Weights of a small image classifier: arch gmlp, 8300 steps.
Rows from block 8 of a small image classifier, named by matrix and row number. Rows with one number belong to one neuron. Each number is 128 + 32 x the weight over its row's rms, rounded and kept within 0 to 255. All counts start at 0.
After each neuron's rows are labels from the 100 images, of 14976, where the neuron reaches its largest size: "lies over" is the class under the peak; "peak at" is the part of the image that holds the peak. Only what is clearly more common there than usual is listed. The data: drawn branching plants.
# u: gMLP up (value half) (model.blocks.8.mixer.u.weight, 512x512), inputs 0-127
# v: gMLP up (gate half) (model.blocks.8.mixer.v.weight, 512x512), inputs 0-127
# out: gMLP down (model.blocks.8.mixer.out.weight, 512x512, transposed), outputs 0-127

u.502 [130 104 123  93 123 142 135 134 123 108 126 154 157 146 144 160 138  98 148  99 128 115 104 163 134  72 108 158 108 123 117 119  63 165 131 115 125 147  66  96 171 199  93 142  91 112 133 135  75  69 123 130 211 122 114 123  81 139 128 129 189  28  76 107 142 142 138 130  80 105 160 137  94 138 106  79 115 154  86 131  99 149 166 136 107  96 135 185 173 115 137  47 162 162 115 205 186 103 143  64 113 153 164 149 132 143  81 176 111  90 145 132  88 121 180  98  89 140 162 137  94  30 136 145 130 136 153 203]
v.502 [114 147 136  73 166 154 121 180 151  55 109 107 153 116 103 132 127 158 161 135  82 132 191 103 129  97 138 187 102 138 144 104  70 158 114 122 140 121 144 101 128 150 135  56 125 138 115 102 133 171 104  56  73 135  74  90  45 177 149  94 123 181 142 123 102 159 165 129 119 151 123 124 131 137 145 164 139  93 130  84 122 115 150  92 117  91  98 172 190 173 143 161 137 140 146 101 104 122 131  77 137 114 118 141 165 124 123 175  79 122 150 100 108 122 161 103 119 140  92 125 110 169 142 115  97  69  92  82]
out.502 [ 85  80 104 104  94 176 125 163 130 118 131 157 108  99  91 109 160 100 211 121 135 111 153 171 173 193 163 161 105 106 130 133  92 176 135  94 171 189 137  95 112 111  82 132 113 140 118 127  68 125 156 151  75 208 137 104 142 115 125 123 150 176 163 138  95 117 122 118 154 112 147  76 151 102 133 154 101 174 112  65 111 167 116 171 112  79 161 108 115 195  92  71 130 104 113 140 113 105 111 123 129 179 125 128 137 132 142 119 115 121 151 183 103  88 135 168 134 143 196  77  90 114 105 188  94 190 149 132]
lies over: ground
peak at: bottom centre; centre

u.461 [152  71 151 143  67 130 138  98 160 173 158 119 138 124 120 108  49  88  91 170 112 137  83 162 127  87 130 153 165  60 148 112 123 130 134 103 111  85 136 176 103  17  82 126 117 134 141 153 171 134 132  77 105 100 170 147  93 106 105 147  98 132 109 124 108 128 176 113 154 148 194 147 131 175 116 163 119 133 144 178 133 160 166 122 146 135 161  87 154 108 129 160 113 128 134 157 144 181 119 149 117  95 169 124 133 188 145  63 130 135 123 166  76 155 140 221 116 154 103  80 136 121 100 153 144 121 106 154]
v.461 [116 172 174 133 177 162 151 113 109 122 144 130  58  76 155 187 123 103 104 149 109 115 104  41 179 125 139 117  93 126 124 106 110  76 199 171 164 113 125  67  80 107 104 165 125 131 146 106 148 104 158 132 179 188 110 106 125 115 141 142  85 138 152 108 134 160 151 132 117 104 110 154 177  76 156 211 169 148  76 205 120 125 203 114  98 152 127 128  82  80 160 123 163 132 107  84 151 100 210 148 197 117 101 186 122 141 128  84 123  60 127 157 135 140 139 124  91  90 130 137 152  93 148  44 156 155 107 102]
out.461 [ 86 141 144 121 181 105  97 176 118 126  96 110 120 114 112 117 105 115 213 120 124 181 147 143 188 141 109 180 130 133 124 137 209 164 145 124 134  65 118 119  97 157  67 159 158 112 162 195  86 133 140 114 212 198  62 112 107 117 147 106 138 133 171 119 198 128 108 158 159 128 140 155 138 139 153  88  91 125 161  51 160 165  60  90 146 155 112 110  94 101 135 155 138 107 133  98 101 113  58 151 124 115 116 112 140 147 132 119 131 173 165 142 139  70 126 114 142 130 173 109 172 151 147 146 129 158 127 189]
lies over: foliage
peak at: middle right

u.353 [ 95 136 135 104  59 137 108 142 117 161 161  88 165 131  95 169  91 197  79 101  93 116 112  81  70 118 123 145 128 137  82 111 133 149 118  78 132 119 173  96 120 128  90 108  87 123 137 115 141 158  97 224 127 128 131  99  92 128  85 143 119 107 109 115 152 122 133 130  82 154 118 136 125 142 107 126 171 100  94 181  94 159 104 113 106 109 127 147 157  77 134 141 101  74 158 126 157 128 172 124  96 153 171 135  69 178 128 159 111  97 148 114 144 108 122 115 100  55 115  92 121 121 140 115 164 159 126 112]
v.353 [148 109 103 148 131 108 150 160  69 146 169 108 134 174 123  91 154 158 110 133  92 165 158 124 121 106 147 160 151 117 117  66 105 121 151 100 128 103 127  82 131 132 124 131  94 112  87 123 149 156 109 123 148 102 139 140 132 148 143 114 122 134 124 118 163 139 142 171 142 153  69  97 126 139 108 155 134 104 123 164 143  98  65 112 210  91 104 164 139 128 163  83 136 139 156 131  57 145 149  83 198 156 132 124 128 170 126 120 103 122 173 138 101 126 147  91  91 148 100 168 130 115 151 149 159 103 159 106]
out.353 [145 142 127 142 149 203 125 199  89 139 100 136 144 132 106 119 122 170 194 112 126 114 129 171  95 144 133  95 150 135 101 148 121 129 107 143  99 151 143 112  97 111 206 119  91 135 169 157  97 116 201 136 126 130 153  79 150 139  55 108  51 134 117 185 128 130 135 145 174 135 131 140  81  81 102 127 108 208 137 111 144 130  80 160 145  79  80  97 134 128 121 100 148 155 132 146 149  82 139  91  98  96  59  21 100  88 103 147  86 152 130 166  65 149 167 130 156 139 113 156  86 141  93 155 107 156 194 143]
lies over: ground
peak at: bottom centre

u.4 [ 83 103 131 117 100 122 216  77  97 205 163 115  68 155  96 174  92 117 145 124  71 114 114 146 130  78 140 160 160  71 122 161  78 108 169 144 125 146 191 107  91 118 112 148 167 157 181 164 142 128 128 149 172  68 201 139  51 172 130 121 190 167  84 166 153  65 145 159 114 170 156 153  89 122  28 141 123 118 110 181 116 178  96 132 156  88 121 135 112 144 146 102 171 109 136 167 174 122 166 120 121 109  85 149 159 140 136 126  36  93 101 189 104 127  98 140 124 123 121  97 123  93 144 126  98 146 138 143]
v.4 [160  67  77 123  96 176  99 131 139 134  84 107 172  81 111 151 111 144 169  88 148 170  87 124 154  77 137 122 138 143 109 122 133  95 117 127 136  92 179 141 123 126 145 111  78 203 141 165 138 140 128 129 123 160 130  78  69 155  85 183 116  95 146  79 105  84 146  99 103  95  73 122 138 127 147 150 156 157 173 165 151 168 165  83 115  99 172 151  81 135 124  84 155 167  94 115 154  94 104 166  80 150 125 138 109  81  76 153 133 127 149 158  89 165 154 163 145  90 121 182 102 180 104 140  96 181 137 101]
out.4 [141 144 122 153  85 110  89 186  75  90 169 155 156 108 162 143  98 133 127  93  94 126 115 209 138  91  95  87 150 132 113  93 169  76  62 149 112  99 122 100 161 111 110 134 174 131  30 158 124 102 144  97 138 161 122 136 170  91 105 150 162 163 168 127 113 106 113 133 140 136 185  39 118 119 136 173 109 174 140 158 143 136 137 168 113 127 136 156 124 140 119 159 143 159 104 142 179 170  82  84 163 140 139 168 104 118 110 176 170 137 107  66 123 149 114  93 120 118 140 142 138 137 162  84 169  85  94 170]
lies over: wood
peak at: centre

u.180 [ 83 124 122 134 114  90 173 140 167 167 130 132 138 134 160 140 126 107 144  54 129 143 119 136 149 147 148  73 119 104 125  98 148 115 150  94 110 123 121 136 111 123 140  89 122 156 109 170 186 160  95 175 106 181 168 130 133 155 149  83 145  77 153 131  89 106 117 183 128 159 171 159 130  59 140 163  74 177 140 179 130 170 162 154 142 145 112 177  99 158 120 109  99 132 128 178 172  99 134 127  99 152 117 157 145 121  66  82 170 137 114 132  82 142 154  80 111  96  99 160 100 113 115 159 136 119 154 136]
v.180 [132 149 158 145 190 133 155 150 148 163 132 131 173 130 105 151  97 143 119 132 128 163 175 218  78  84  76 126 202  77 116 147 133 115 182 122 195 119 143 160 150 180 183 126  90 144  62 136 119 180 130 125  78 105 173 139  59 109 152 158 171 140 110 101  98 159 132  61 208  80 131 127  82 206 123 113 122  59  96 138  81 123  90 124 113 151 110  89 118 110 112 129 167 158  95 191 132 144 111 151 157 106 143 154  79 135 172  96  95 169 149 134 184 131 108 213 120 155 163 155  92 131 103 103  79 102 152  85]
out.180 [ 97 144 168 128 110 150 123 145 134 183 137 144 123 153  80  71 124 157 108 156 132 130 120  97 118  91  80 124 146 146  87  91  91  96 142  66  97 130 134 118 185  68  66  64 113  94 123 104  70  94 180 117 162 119  66 146  84 154 169 148 225 162 157 118 188  70 130 155 128 152  95 141 128 113 120 102 121  94 133 118  98  48 148 105 123 111  75 137 145 164 156 140 161 175 205 107 123 122 165 201 111 156 133 191 104  60 204 158 168 148 142 159 111  96 163 125  92 174 146  98 168  98 130 114 163 113 126 137]
lies over: foliage
peak at: centre

u.240 [135 145 113 126  71 158 163 118  92 168 156  74 112  71  48  76  69 128 110 114 111  96 113  59 164 142 116 130 147  97  58 122 112 103 115 121 124  83 161 146 159 102 154 174 126 158 174 181 176  99 133 113 116 118 103 121 112 154 122 149 105  94 129  61 179 181 167  34 119 173 140 168 109 157 160 125 115 182 126 157 145 113 151 130 167 185 114 125 124 104  90 128 108 142  90 177 151 102 115 151 106  92 219 153 117  96 168 139 147  93 105 150 102 154 141 181 183 130  55 153 152 129 112  87  90 102 114 113]
v.240 [ 95 107 140 144 134 124 121 133  80  78 116 117 109 126 195 131 169 128 154 153 101 119 206 149  85  99 117 161 144 129 172 115 126 187 199 127 165 120 103 145  44  65  90 110 161 175 115 130 126 172 159 196 168 103 131  32 158 150 174 121  44 124 136  73 112 123 108 140 148 145 189 142 119  69 127 171 129 132  95 115 136 119  90  70 116 112 145  90 128 122 162 170 117 119 128 104 113 112 116 119 115 113 180  98 134 125 123 188 127  81 172 109  57 126  92  95 104 124 127 118 152 176 118 170 118 130 119 168]
out.240 [123 134 132 110 159 131 145  77 154  75  56 185 110 174 138 123 108 138 170 102 144 104 144 162 161 118 131 115 122 132 146 143 104 140  49 127  79  82  52 105  93 136 104 135 144 129 153 119 130 123 110 246 177 156 127 203 116 113 130 148 171 113 122 108 158  88 118 135 149  79 118 151 115 121 157 132 115 201 110 140 162 142 149 106 144 151 147 143  93 126 160 156 153 153 125 117 131  99 161 156 122 138  77  78 161 150 177 149 147 129 121 185 151 130 126  77 156 108 127 143 116 128 164  93 140 107  80  87]
lies over: foliage
peak at: centre

u.410 [109 185 185 148  93 141  55 110 139 145 105 183 143  81 138  63 141 116 154 128 207 104 141 132 151  54  91 136 142 126 145 113 150  71 180 109 125 113 128 106 125 128 154 131  96 152 151 139 110 153 128 165 142 101 102 139 154 147 137 109 131 125 174 180 122 195 136 111 112 122 105 146 108 135 134  79 111 146  92 178  74 127  62 169 164 162 180 194 199 165 114 110  97 132 143 163 128 203 153 151 113 124 142 157 139  95 125 159 212  88 108  87 100 132 148  87 103 171 141 130 140 107 130 123 152 135 109 142]
v.410 [114 137 137  81 131 132 158 131 152 105 117  45  71 123 102 100 142 145 109 177 164 106  96 151 143 162 180 150 114 127 140  62 143 125 123 151  86 159 140 177 111  88 128 132 123 159 133 110 117  96 175 160 124 149 103  74 120 162 131 114  70 125  73 132 140 113 101 128 150 159  69 116 137 171  98  92 165  99 153 109  96  57 120 114 108 117 149 184 104 127 131 131 158 118 195 182 103 142 152 155  87  89 118 122 104 111  81 172 200 168 137 103 142 166 111 184 131 106 193 127 123 153 173 141 106  99 143 150]
out.410 [150 127 105 115 114  97 169 120 101 138 101  76  99 109 111 135 172 119 172 164 109 121 147  95 108 114 115 169 187 131  81 141  79 163 147  90 125  53 130 103 147 129 135 102 142 141 132 172 128 124 119 134 146 135 169 128  92  93 138 175  78 137 139 112 234 102 189 112 112 116  84  77 135 123 111 104 157 187 100 110 124 101 118  94 125  97 135 166 150 168 160 173 137 175 105 146  93 135 111 146 157  86 201 190 107 138 139 113  69 134  88 118 145  92 137 119 134  95  77 115 142  99 137 119  98 110 120  63]
lies over: wood
peak at: centre